{"encoder_arch": "vit", "model": "contrastive image-text model", "dataset": "drawn human figures in many poses", "train_examples": 195000, "image_size": 40, "crop_scale_min": 1, "horizontal_flip": true, "cutout": 0.4, "tokenizer": "word", "vocab_size": 44, "loss": "sigmoid", "embed_dim": 384, "encoder_norm": "layernorm", "encoder_norm_position": "pre", "encoder_activation": "gelu", "encoder_mlp_ratio": 4, "encoder_head_dim": 64, "encoder_fused_qkv": false, "encoder_bias": "none", "encoder_qk_norm": false, "encoder_parallel_block": false, "encoder_inner_norm": false, "encoder_moe": "top_k", "encoder_num_experts": 8, "encoder_moe_every": 2, "encoder_expert_mlp_ratio": 0.5, "encoder_experts_per_token": 2, "encoder_shared_expert": false, "encoder_patch_size": [4, 4], "encoder_conv_stem": false, "encoder_layers": 6, "encoder_width": 192, "encoder_positions": "sincos", "encoder_pooling": "attention", "text_encoder_causal": true, "text_encoder_width": 384, "text_encoder_layers": 7, "text_encoder_norm": "layernorm", "text_encoder_norm_position": "pre", "text_encoder_activation": "gelu", "text_encoder_mlp_ratio": 2, "text_encoder_head_dim": 64, "text_encoder_fused_qkv": false, "text_encoder_bias": "none", "text_encoder_qk_norm": false, "text_encoder_parallel_block": false, "text_encoder_inner_norm": false, "text_encoder_drop_path": 0.1, "text_encoder_positions": "learned", "residual_init": "none", "optimizer": "cautious_adamw", "lr": 0.00073, "beta1": 0.85, "beta2": 0.99, "eps": 1e-08, "cautious_weight_decay": true, "magnitude_pruning": 0.5, "steps": 20800, "batch_size": 256, "epochs": 27.3, "lr_schedule": "cosine", "final_lr_fraction": 0.05, "warmup_steps": 4160, "weight_decay": 0.1}
Rows from block 2 of the image encoder of a small contrastive image-text model, named by matrix and row number. Rows with one number belong to one neuron. Each number is 50 + 15 x the weight over its row's rms, rounded and kept within 0 to 99. All counts start at 0.
After each neuron's rows are labels from the 100 images, of 14848, where the neuron reaches its highest value: "lies over" is the class under the peak; "responds to" is what is common among them. Only what is clearly more common there than usual is listed. The data: drawn human figures in many poses.
# fc1: MLP up (encoder.blocks.2.mlp.fc1.weight, 768x192), inputs 128-191
# fc2: MLP down (encoder.blocks.2.mlp.fc2.weight, 192x768, transposed), outputs 128-191

fc1.605:50 71 61 50 30 50 69 61 50 50 38 58 60 37 63 50 50 50 63 14 50 65 25 50 36 27 50 37 50 31 32 50 14 50 50 50 60 50 50 21 40 44 50 66 22 50 50 50 50 68 50 50 50 50 50 66 05 50 30 62 27 50 30 50
fc2.605:50 50 41 50 27 50 66 50 50 40 28 50 33 50 38 48 50 50 65 35 50 50 50 42 50 50 50 71 81 20 50 50 36 54 50 45 52 50 42 32 50 74 60 50 50 50 75 57 50 50 56 62 43 43 50 73 17 50 84 88 56 50 50 65
lies over: head
responds to: standing; walking

fc1.374:75 25 61 76 26 50 26 50 74 50 50 66 58 42 50 50 34 31 39 50 69 50 30 50 54 31 50 50 33 50 30 41 76 62 50 32 70 84 18 50 75 50 62 50 50 50 72 50 39 61 50 50 50 25 29 50 50 50 50 50 50 43 65 68
fc2.374:50 50 50 50 62 62 50 61 35 29 50 50 69 12 84 66 50 61 24 50 88 31 37 40 50 50 50 67 63 52 90 70 50 29 50 50 50 76 62 31 50 50 50 50 72 37 50 50 50 62 59 87 50 50 50 82 27 63 35 50 50 68 14 19
lies over: head
responds to: waving

fc1.673:57 50 34 57 50 59 34 50 50 50 50 78 50 67 50 34 36 50 15 50 34 44 50 50 73 50 50 50 50 40 32 50 45 34 50 50 36 25 50 50 30 50 50 68 50 39 81 50 76 50 42 50 03 31 32 50 50 68 50 50 50 50 92 50
fc2.673:50 40 50 36 50 34 50 50 50 30 34 64 62 50 50 50 50 50 50 72 50 50 62 32 23 69 70 50 36 50 50 50 50 35 50 24 25 50 35 57 50 50 27 34 50 89 50 50 50 00 52 50 50 50 50 50 50 50 33 50 50 50 45 23
lies over: head
responds to: splits; brown top; star jump

fc1.565:30 50 50 50 50 70 50 23 50 50 36 75 50 39 38 50 66 50 50 50 28 36 50 86 50 82 28 66 50 68 50 50 50 38 50 39 58 50 50 50 30 13 65 62 50 50 37 50 50 50 21 50 50 29 60 50 50 50 41 50 63 50 50 50
fc2.565:50 50 50 50 50 96 75 50 50 50 44 35 50 44 50 50 72 66 50 50 50 50 50 50 50 50 50 09 26 42 95 27 50 66 79 60 50 50 50 50 50 50 45 50 50 08 28 50 35 33 50 50 58 33 50 50 50 71 50 50 31 50 50 50
lies over: torso
responds to: walking; sitting; pink top

fc1.676:33 50 76 50 50 71 50 77 63 50 40 50 35 50 29 50 50 50 50 50 50 50 67 50 21 50 50 50 63 50 60 50 76 16 67 38 68 50 50 41 50 50 50 50 68 50 25 50 50 50 50 66 69 63 36 39 50 50 24 63 50 84 50 14
fc2.676:50 50 50 35 31 50 69 31 74 50 50 45 50 36 50 25 50 64 50 50 34 50 73 50 50 50 20 25 50 50 50 28 22 58 77 50 83 28 50 50 50 50 50 60 50 50 63 71 11 50 50 37 50 69 59 20 50 42 32 50 50 28 97 50
lies over: arm
responds to: arms out; pink top; purple top

fc1.169:36 65 50 78 33 50 59 60 42 50 70 61 50 50 63 50 50 39 50 27 91 58 50 65 66 50 50 50 64 50 50 38 50 57 69 50 50 50 39 13 71 50 75 26 37 30 50 50 50 50 31 50 64 60 46 30 50 50 61 50 50 50 68 41
fc2.169:50 50 20 43 62 50 45 76 50 55 81 50 73 34 46 50 92 41 50 50 50 50 31 65 50 52 50 50 58 50 50 50 50 50 50 66 50 79 83 50 66 52 50 50 50 69 50 50 50 86 50 50 63 50 25 50 73 56 50 50 76 34 72 50
lies over: head
responds to: standing

fc1.496:50 50 82 50 50 50 50 50 76 61 50 54 65 50 71 68 50 21 23 25 50 42 50 89 50 50 50 59 50 65 56 56 50 66 50 73 50 75 37 24 50 50 57 50 31 36 26 50 50 31 50 50 69 50 50 67 28 50 33 68 86 50 50 23
fc2.496:50 28 50 65 32 60 40 64 60 61 71 73 40 28 81 50 38 63 43 40 50 50 50 66 57 50 29 50 50 56 65 58 67 50 58 50 61 77 71 20 64 50 73 68 64 50 50 50 56 45 50 21 65 18 28 73 80 37 57 71 35 50 38 39
lies over: leg
responds to: arms out

fc1.497:34 31 69 50 50 50 24 50 50 50 25 57 64 50 28 76 50 50 21 41 19 50 50 50 57 50 50 50 80 50 50 50 18 24 50 18 66 50 50 72 41 50 50 68 50 58 50 28 31 50 50 66 60 24 50 33 25 50 38 50 50 50 85 29
fc2.497:50 50 50 50 58 50 72 32 50 42 50 54 50 58 80 50 50 73 37 50 50 50 66 67 83 50 24 32 63 65 79 50 50 86 71 50 50 50 76 34 50 19 37 40 50 50 50 62 50 50 65 16 79 50 45 50 50 50 50 37 60 50 50 50
lies over: arm; torso
responds to: green top

fc1.354:75 50 50 50 50 50 50 50 50 50 30 50 50 44 50 22 50 27 50 70 66 14 50 60 34 50 74 61 85 94 62 50 67 27 69 50 78 50 50 50 50 75 34 35 82 25 50 59 50 41 50 50 31 50 24 38 66 50 36 73 50 31 32 29
fc2.354:06 50 96 50 50 79 37 46 50 50 37 65 70 50 50 50 66 37 33 73 50 50 50 72 50 70 50 50 50 32 50 50 32 49 50 50 50 52 60 50 50 50 50 50 50 64 50 50 31 70 50 58 69 75 38 22 50 50 18 34 50 64 50 20
lies over: leg
responds to: white trousers; white top

fc1.371:50 32 80 50 69 50 50 41 50 50 50 67 71 50 50 84 28 61 31 64 50 50 42 50 50 24 86 08 50 81 50 44 50 50 69 50 71 50 50 26 79 50 34 50 50 50 50 40 17 72 50 71 50 67 65 50 50 60 50 28 50 42 50 33
fc2.371:50 50 50 50 40 50 28 50 50 50 50 26 32 78 50 17 39 72 80 65 41 50 68 37 33 50 43 50 50 50 50 50 64 50 74 50 50 03 82 50 32 34 18 50 47 50 50 50 50 72 50 00 30 36 50 50 50 82 54 62 50 47 50 63
lies over: head
responds to: running

fc1.611:79 40 50 50 50 67 50 50 50 29 69 84 99 61 50 50 12 50 50 50 61 70 50 60 50 20 17 50 56 50 32 50 50 28 50 50 68 84 36 31 18 66 50 50 58 50 50 20 50 82 50 50 50 50 50 50 50 43 37 50 50 73 46 38
fc2.611:11 66 59 43 82 50 50 13 63 50 61 50 72 50 50 66 67 50 50 73 39 50 43 50 64 86 50 47 50 32 79 50 41 50 54 39 76 50 60 50 39 50 58 40 38 90 50 74 34 39 75 50 50 50 69 19 37 55 19 50 68 56 50 34
lies over: torso
responds to: yellow trousers; brown top; red top

fc1.228:50 50 50 36 30 50 75 50 50 50 50 38 75 50 71 76 50 50 50 64 37 50 50 27 50 50 50 65 50 59 50 50 95 50 50 50 74 67 50 50 17 50 59 50 50 68 50 50 60 50 22 50 39 37 50 50 26 50 34 50 50 50 51 13
fc2.228:22 71 72 50 71 50 64 30 33 50 30 50 65 50 50 37 50 50 28 50 69 50 38 86 50 50 50 39 50 26 50 39 50 50 50 50 50 50 51 31 23 50 50 23 50 31 50 50 50 50 33 50 79 58 24 25 21 50 22 50 81 50 50 39
lies over: arm
responds to: grey top; arms out

fc1.249:35 50 50 93 67 42 50 50 28 20 34 50 73 50 57 30 37 50 50 22 50 50 50 62 61 32 31 50 11 71 36 50 86 50 50 32 50 50 50 29 50 37 50 50 50 50 50 71 50 50 26 83 50 50 73 34 50 50 50 50 71 28 18 50
fc2.249:20 50 61 50 50 50 70 50 50 35 82 50 72 63 50 72 50 46 24 24 50 59 82 61 50 63 50 50 31 50 84 37 50 50 50 50 63 64 90 50 50 50 37 50 50 34 50 50 50 50 75 14 50 50 50 73 36 58 32 67 38 56 38 20
lies over: leg; torso
responds to: purple trousers; purple top; red top

fc1.167:41 50 50 59 32 18 72 72 36 73 50 50 50 50 57 50 28 50 50 30 50 50 50 34 50 32 50 72 63 71 75 75 50 50 50 58 84 50 64 66 50 63 37 50 69 31 39 45 19 34 50 50 50 50 33 57 69 50 50 50 40 50 50 34
fc2.167:21 34 74 50 37 50 66 50 50 71 50 39 50 39 50 50 50 50 50 50 15 28 65 50 79 50 40 26 75 78 76 73 35 50 60 81 50 50 50 36 64 28 39 50 61 55 50 60 35 36 30 80 50 57 69 50 56 50 39 50 65 31 44 31
lies over: leg
responds to: white trousers; white top

fc1.226:50 50 50 29 15 32 50 50 50 50 50 50 50 50 50 50 50 50 50 25 25 50 50 30 50 50 50 50 50 50 21 50 34 50 50 39 50 30 50 50 50 57 76 50 50 50 50 50 41 50 50 50 32 50 50 50 50 50 21 21 50 50 77 56
fc2.226:28 68 50 73 74 50 50 94 50 50 50 50 69 50 50 50 50 34 50 50 16 66 95 50 50 50 40 90 50 50 13 48 38 50 50 50 50 50 50 70 50 50 50 37 09 83 74 50 50 50 50 25 50 50 50 50 50 50 23 85 50 50 50 26
lies over: arm
responds to: star jump; pink top; splits

fc1.649:42 65 64 50 47 50 50 50 50 50 28 27 50 69 63 47 19 50 20 39 50 50 21 68 50 37 35 50 23 36 50 35 40 50 62 41 50 44 50 71 50 36 68 57 72 28 50 60 50 50 61 73 50 37 50 39 54 50 50 50 78 38 50 24
fc2.649:30 65 41 58 50 50 50 45 50 54 30 24 50 73 16 50 50 50 20 50 57 39 50 83 63 55 50 35 48 22 50 31 27 66 50 29 50 50 33 50 45 36 50 32 76 34 50 81 76 50 50 21 50 36 41 33 50 28 36 44 50 34 74 50
lies over: torso
responds to: pink top; pink trousers

fc1.536:50 78 28 50 50 50 50 99 34 72 50 50 50 31 35 50 83 70 50 50 50 50 21 59 50 50 50 67 50 34 50 27 69 24 50 66 42 37 41 50 50 74 50 55 50 44 36 50 50 38 50 50 50 50 50 50 50 50 28 36 50 12 63 67
fc2.536:25 50 50 62 37 50 25 66 72 50 50 09 67 87 50 37 38 46 42 66 50 50 62 50 50 60 34 50 50 50 50 50 14 27 28 50 74 50 50 50 62 50 37 50 31 50 50 50 50 71 76 50 50 70 50 50 40 50 50 76 61 40 36 32
lies over: leg
responds to: yellow trousers; lunging; splits

fc1.262:84 50 46 50 18 50 40 50 02 50 50 69 50 50 50 50 61 35 50 44 73 21 00 50 50 50 68 57 50 60 50 36 50 60 32 51 36 24 50 50 50 76 68 50 50 61 50 50 16 66 39 50 39 50 65 71 96 61 50 20 50 50 36 50
fc2.262:50 50 50 50 77 50 36 33 00 32 50 50 35 50 50 50 65 57 87 50 20 25 50 38 23 38 68 70 69 70 50 85 50 64 15 61 50 42 70 58 50 50 88 50 50 50 69 50 34 50 50 50 61 28 50 50 35 50 74 50 46 50 50 76
lies over: leg
responds to: orange trousers; running; red trousers

fc1.122:50 69 41 50 50 50 39 50 50 50 49 50 69 21 50 77 64 50 27 64 50 70 66 36 36 50 31 50 20 59 43 34 30 69 79 50 50 50 19 38 62 66 32 22 50 50 33 37 29 50 36 50 31 50 80 50 50 50 50 50 80 50 77 00
fc2.122:57 29 71 29 24 50 50 37 72 61 50 50 50 50 36 70 51 50 50 24 33 09 50 50 50 79 50 84 45 17 50 53 50 50 50 50 32 81 61 50 50 63 49 56 50 50 74 37 38 32 63 50 50 32 50 50 50 26 23 50 36 35 80 46
lies over: torso; arm
responds to: lying; black top

fc1.320:50 40 50 50 40 70 71 50 71 72 50 74 50 47 70 62 68 50 11 50 28 50 19 50 50 50 50 50 76 36 15 50 50 23 28 50 50 59 58 50 72 41 50 50 31 50 42 50 50 50 50 76 28 76 50 50 50 50 33 50 50 16 50 50
fc2.320:50 50 50 40 50 32 89 30 50 50 70 59 50 47 50 50 17 50 56 50 62 50 50 50 77 35 50 09 50 50 50 69 50 50 50 74 50 50 73 21 59 29 41 50 34 50 17 37 23 50 33 30 50 50 50 46 50 50 57 50 38 84 44 50
lies over: arm
responds to: purple top; teal top

fc1.163:55 50 50 34 50 20 70 50 50 50 50 60 78 31 63 50 50 28 00 40 50 58 50 76 50 39 50 50 50 47 50 77 50 24 50 64 50 50 22 35 50 50 50 25 50 50 18 50 50 50 50 69 50 50 71 50 28 35 11 50 50 23 50 50
fc2.163:50 37 50 50 38 39 40 50 76 64 79 50 50 43 50 50 38 50 24 50 79 50 50 50 77 50 21 31 78 66 50 57 23 32 81 50 50 50 63 20 50 65 50 74 69 50 50 29 37 50 66 69 50 50 50 62 83 44 50 50 50 50 50 36
lies over: leg; torso
responds to: yellow top

fc1.760:50 50 50 28 50 50 50 37 66 27 50 60 68 87 57 50 50 13 29 36 27 50 50 72 61 50 85 50 50 50 50 36 70 36 26 23 50 67 67 50 50 50 50 30 66 50 72 67 50 79 63 37 50 28 50 50 17 42 37 63 50 50 35 50
fc2.760:50 78 50 50 34 40 50 50 74 47 58 71 38 50 69 50 33 71 63 88 50 64 69 13 50 50 50 67 50 42 65 50 39 50 50 86 50 15 29 50 50 50 24 50 34 17 50 70 50 27 50 38 50 50 50 50 71 58 50 50 50 44 50 50
lies over: head
responds to: star jump; splits

fc1.681:50 50 50 29 50 50 50 69 33 78 50 50 72 40 50 50 50 12 00 30 50 67 50 50 50 80 86 50 62 71 50 68 74 50 50 50 67 50 39 57 50 50 50 50 50 50 50 50 50 42 74 50 50 26 50 71 29 32 34 37 50 50 50 38
fc2.681:82 18 66 38 21 50 56 50 50 50 64 50 50 56 81 50 50 50 45 27 50 50 60 66 50 50 21 40 50 50 67 50 50 50 62 50 50 64 50 16 50 34 50 72 82 24 31 38 50 50 50 50 50 50 21 50 68 45 58 68 12 50 50 50
lies over: leg
responds to: teal trousers; arms up; arms out

fc1.4:73 38 89 50 50 29 50 72 50 41 50 50 63 50 70 37 50 63 24 50 60 50 29 35 50 50 50 50 50 81 29 50 50 50 57 50 50 72 44 64 18 75 45 21 70 58 37 50 35 50 50 50 50 63 50 76 50 50 62 63 50 50 63 21
fc2.4:69 50 50 29 50 23 50 39 50 43 17 18 50 77 50 50 50 50 50 50 36 30 43 50 36 50 50 24 29 50 50 22 26 39 68 18 50 19 64 21 69 39 60 50 50 21 42 32 50 50 50 63 35 50 70 34 62 50 59 55 90 50 64 50
lies over: leg
responds to: brown trousers; lunging; teal top

fc1.747:30 50 50 35 29 50 61 95 43 35 40 36 67 58 77 50 50 50 35 50 22 50 29 15 50 50 56 50 38 50 37 63 50 50 39 21 66 50 63 50 50 64 50 50 50 44 50 31 50 50 32 58 56 50 50 50 50 38 46 71 50 69 50 35
fc2.747:20 50 73 15 50 23 66 33 50 50 50 67 70 50 50 85 50 50 50 50 31 29 72 38 50 50 56 32 50 50 50 50 50 50 50 50 31 50 37 19 68 50 71 34 31 28 73 59 50 23 50 50 45 77 69 18 50 50 39 35 64 50 50 50
lies over: leg
responds to: lying; grey trousers

fc1.308:50 81 50 40 72 23 50 68 50 50 50 50 73 50 50 50 50 50 33 68 50 50 15 50 30 37 34 50 44 31 50 65 50 50 62 50 30 50 23 50 63 50 50 74 71 39 32 50 50 50 23 50 50 27 37 43 50 50 63 72 50 50 50 50
fc2.308:16 50 50 75 50 50 22 50 61 50 47 30 50 65 15 50 50 46 36 50 63 42 50 54 35 86 71 50 40 34 50 70 50 50 85 50 50 50 50 50 50 50 30 28 50 50 50 71 76 54 78 20 50 50 50 23 50 50 50 50 55 50 50 47
lies over: torso
responds to: pink top

fc1.574:50 76 50 84 50 50 50 62 50 33 50 50 31 50 50 50 50 50 41 50 56 32 68 69 50 57 74 66 50 70 50 50 20 50 78 50 74 50 50 50 68 40 17 50 50 50 11 78 25 64 50 50 50 50 50 25 50 85 50 48 50 50 32 38
fc2.574:50 30 46 12 66 34 50 50 20 35 70 50 96 78 50 64 32 50 15 24 50 50 50 50 75 50 50 50 50 73 73 50 23 50 50 44 50 65 50 64 65 50 50 50 50 52 50 50 36 50 64 50 50 50 15 50 50 50 12 50 71 26 50 26
lies over: torso
responds to: white top; pink top

fc1.45:50 50 50 50 92 50 50 50 50 68 50 50 50 50 50 81 69 50 50 50 50 57 32 10 50 80 25 26 50 50 19 50 50 28 50 37 25 50 26 38 83 50 73 74 14 63 69 50 50 73 27 50 32 50 50 19 37 50 31 50 50 50 50 82
fc2.45:34 50 73 21 50 50 37 50 50 50 22 50 66 50 50 50 62 50 50 50 50 20 50 50 50 50 82 50 77 37 50 56 58 58 50 42 50 50 50 50 50 50 56 40 79 50 58 66 50 31 50 50 60 50 66 37 50 50 17 36 72 69 50 50
lies over: torso
responds to: yellow top; red trousers

fc1.243:30 50 57 50 66 50 50 63 50 44 50 67 52 50 29 50 71 65 53 73 50 32 22 50 50 69 50 50 61 32 23 41 50 33 46 25 50 50 47 50 81 50 61 50 50 50 50 17 50 27 57 50 60 27 50 50 50 23 08 42 57 22 50 50
fc2.243:50 50 58 50 50 83 70 32 50 10 38 57 41 50 36 64 32 54 50 50 62 50 70 40 50 22 50 41 50 50 50 50 33 80 71 40 74 30 65 50 45 00 53 50 62 50 74 66 34 50 50 45 50 76 69 31 41 50 60 36 50 77 50 54
lies over: arm; torso
responds to: teal top; hands on hips

fc1.70:50 50 33 59 61 50 50 50 50 50 25 31 92 63 50 71 50 50 31 73 68 77 30 50 75 30 38 33 41 39 39 50 50 37 27 25 50 50 50 50 50 50 38 50 57 50 50 66 50 50 63 74 50 50 50 50 50 50 50 23 50 50 36 50
fc2.70:50 50 50 50 50 50 50 50 50 50 84 67 43 50 41 50 17 37 17 20 66 32 50 50 50 33 50 50 65 94 80 60 14 73 63 50 60 50 82 29 96 50 50 50 50 30 50 50 50 50 50 50 51 50 50 50 50 68 50 50 28 50 23 39
lies over: torso; head
responds to: purple top

fc1.652:50 65 50 50 50 50 50 99 28 50 50 50 73 50 50 50 72 17 00 31 50 50 38 50 69 50 50 50 50 32 50 50 50 50 32 50 50 74 46 31 50 50 72 50 50 50 25 50 26 50 50 22 50 50 50 69 50 50 50 67 68 50 21 50
fc2.652:30 50 50 43 50 50 50 50 50 50 83 24 17 17 50 50 50 82 50 62 81 50 50 69 50 50 50 23 84 50 50 50 09 50 50 50 50 50 70 34 50 24 50 69 60 50 42 50 28 50 60 50 50 50 50 12 62 50 69 50 72 50 50 50
lies over: leg
responds to: green trousers

fc1.425:35 65 50 53 50 62 66 74 12 68 50 50 50 50 50 41 67 50 39 20 65 50 25 71 50 50 60 50 81 60 20 34 30 68 50 80 50 50 50 25 39 33 50 64 41 50 50 50 50 33 50 50 60 73 50 64 35 67 50 72 22 50 50 50
fc2.425:56 36 50 50 50 50 53 50 39 37 50 44 50 35 37 67 65 50 61 47 40 58 25 50 70 50 27 57 72 50 50 50 41 50 63 50 50 73 50 50 75 86 50 50 50 22 63 29 50 57 75 50 43 40 50 50 63 73 64 95 50 26 50 62
lies over: head
responds to: standing

fc1.202:39 50 70 50 50 50 60 44 45 84 61 29 50 50 50 57 57 33 50 50 36 50 64 37 66 50 39 50 42 50 21 50 50 68 29 50 41 43 50 24 50 50 78 75 30 67 73 44 55 50 23 50 50 32 26 22 66 50 50 50 65 12 76 50
fc2.202:50 69 50 50 50 50 50 50 77 57 23 50 50 50 50 29 50 24 50 28 48 50 50 05 38 62 53 50 58 26 50 50 50 50 31 50 50 50 59 50 70 50 50 74 32 50 75 50 50 50 50 50 50 50 50 82 80 62 36 50 41 50 77 50
lies over: arm
responds to: walking

fc1.234:39 60 40 80 57 75 50 40 50 75 50 68 50 37 50 50 22 50 50 50 66 50 39 50 67 50 50 50 63 50 61 50 50 50 66 28 64 70 36 25 50 50 50 10 50 50 50 50 50 50 61 35 50 32 50 26 21 19 50 17 50 63 50 24
fc2.234:42 90 50 71 36 85 50 50 50 70 58 50 50 66 39 50 68 17 50 50 44 50 18 50 50 61 50 50 50 43 50 50 50 50 73 27 50 28 50 50 50 23 75 69 50 50 50 40 50 50 50 50 31 62 33 25 62 50 84 50 59 27 50 68
lies over: torso
responds to: lying; teal top

fc1.282:61 50 50 50 50 31 50 66 50 50 29 61 50 67 70 50 26 50 50 32 62 77 50 50 50 50 50 14 50 88 42 50 37 50 37 42 50 28 50 50 29 50 71 50 50 50 50 35 50 58 50 76 38 69 30 50 50 81 50 50 50 62 22 50
fc2.282:23 50 50 31 50 50 27 50 24 50 50 45 50 61 50 72 50 50 50 50 50 50 72 40 50 85 50 50 50 63 50 10 50 31 50 50 50 50 68 83 50 50 41 50 50 50 50 12 50 50 50 50 50 50 68 70 40 68 09 50 50 70 50 50
lies over: leg
responds to: purple top; purple trousers; handstand

fc1.556:65 50 29 50 50 50 68 67 80 50 50 61 50 88 58 50 50 38 38 50 50 50 50 50 50 50 50 50 33 50 30 42 83 30 50 77 50 50 50 50 50 79 57 66 29 50 69 50 36 50 44 31 31 30 29 50 50 45 60 50 50 50 50 50
fc2.556:50 50 76 50 37 69 50 74 50 50 50 79 62 37 50 50 50 50 50 50 48 14 50 26 50 39 38 50 50 50 76 62 38 30 50 50 50 64 46 50 64 73 60 68 66 76 69 50 70 12 58 81 26 64 50 71 50 17 41 50 56 49 12 33
lies over: head
responds to: splits; star jump

fc1.451:39 76 69 50 50 50 50 83 50 50 22 50 50 48 50 50 65 50 50 39 50 50 96 50 74 61 50 75 29 50 72 36 75 61 50 50 50 50 50 50 50 50 50 20 50 50 66 88 50 15 50 50 50 50 50 00 50 50 46 83 50 84 50 50
fc2.451:73 50 50 50 50 89 50 50 31 50 50 50 72 50 38 37 72 50 50 50 50 30 50 50 50 50 50 27 50 50 50 50 13 50 50 50 50 50 50 50 17 50 50 97 50 50 50 41 21 65 50 24 27 36 58 98 27 68 35 28 43 67 50 50
lies over: head
responds to: splits; star jump

fc1.561:28 50 74 50 50 50 50 50 50 66 50 58 50 59 67 70 50 12 11 34 50 50 34 50 50 50 75 50 50 50 69 72 88 50 41 40 50 56 41 50 28 19 65 50 64 50 50 50 50 28 66 50 76 19 50 50 38 29 38 50 63 50 50 50
fc2.561:50 29 65 50 21 44 73 50 76 60 73 90 36 50 87 57 34 50 50 29 50 50 50 63 50 43 50 50 36 27 70 50 71 50 50 50 40 65 34 42 76 50 50 70 72 50 45 50 66 24 50 42 50 50 17 69 74 27 63 81 38 50 35 40
lies over: leg
responds to: kicking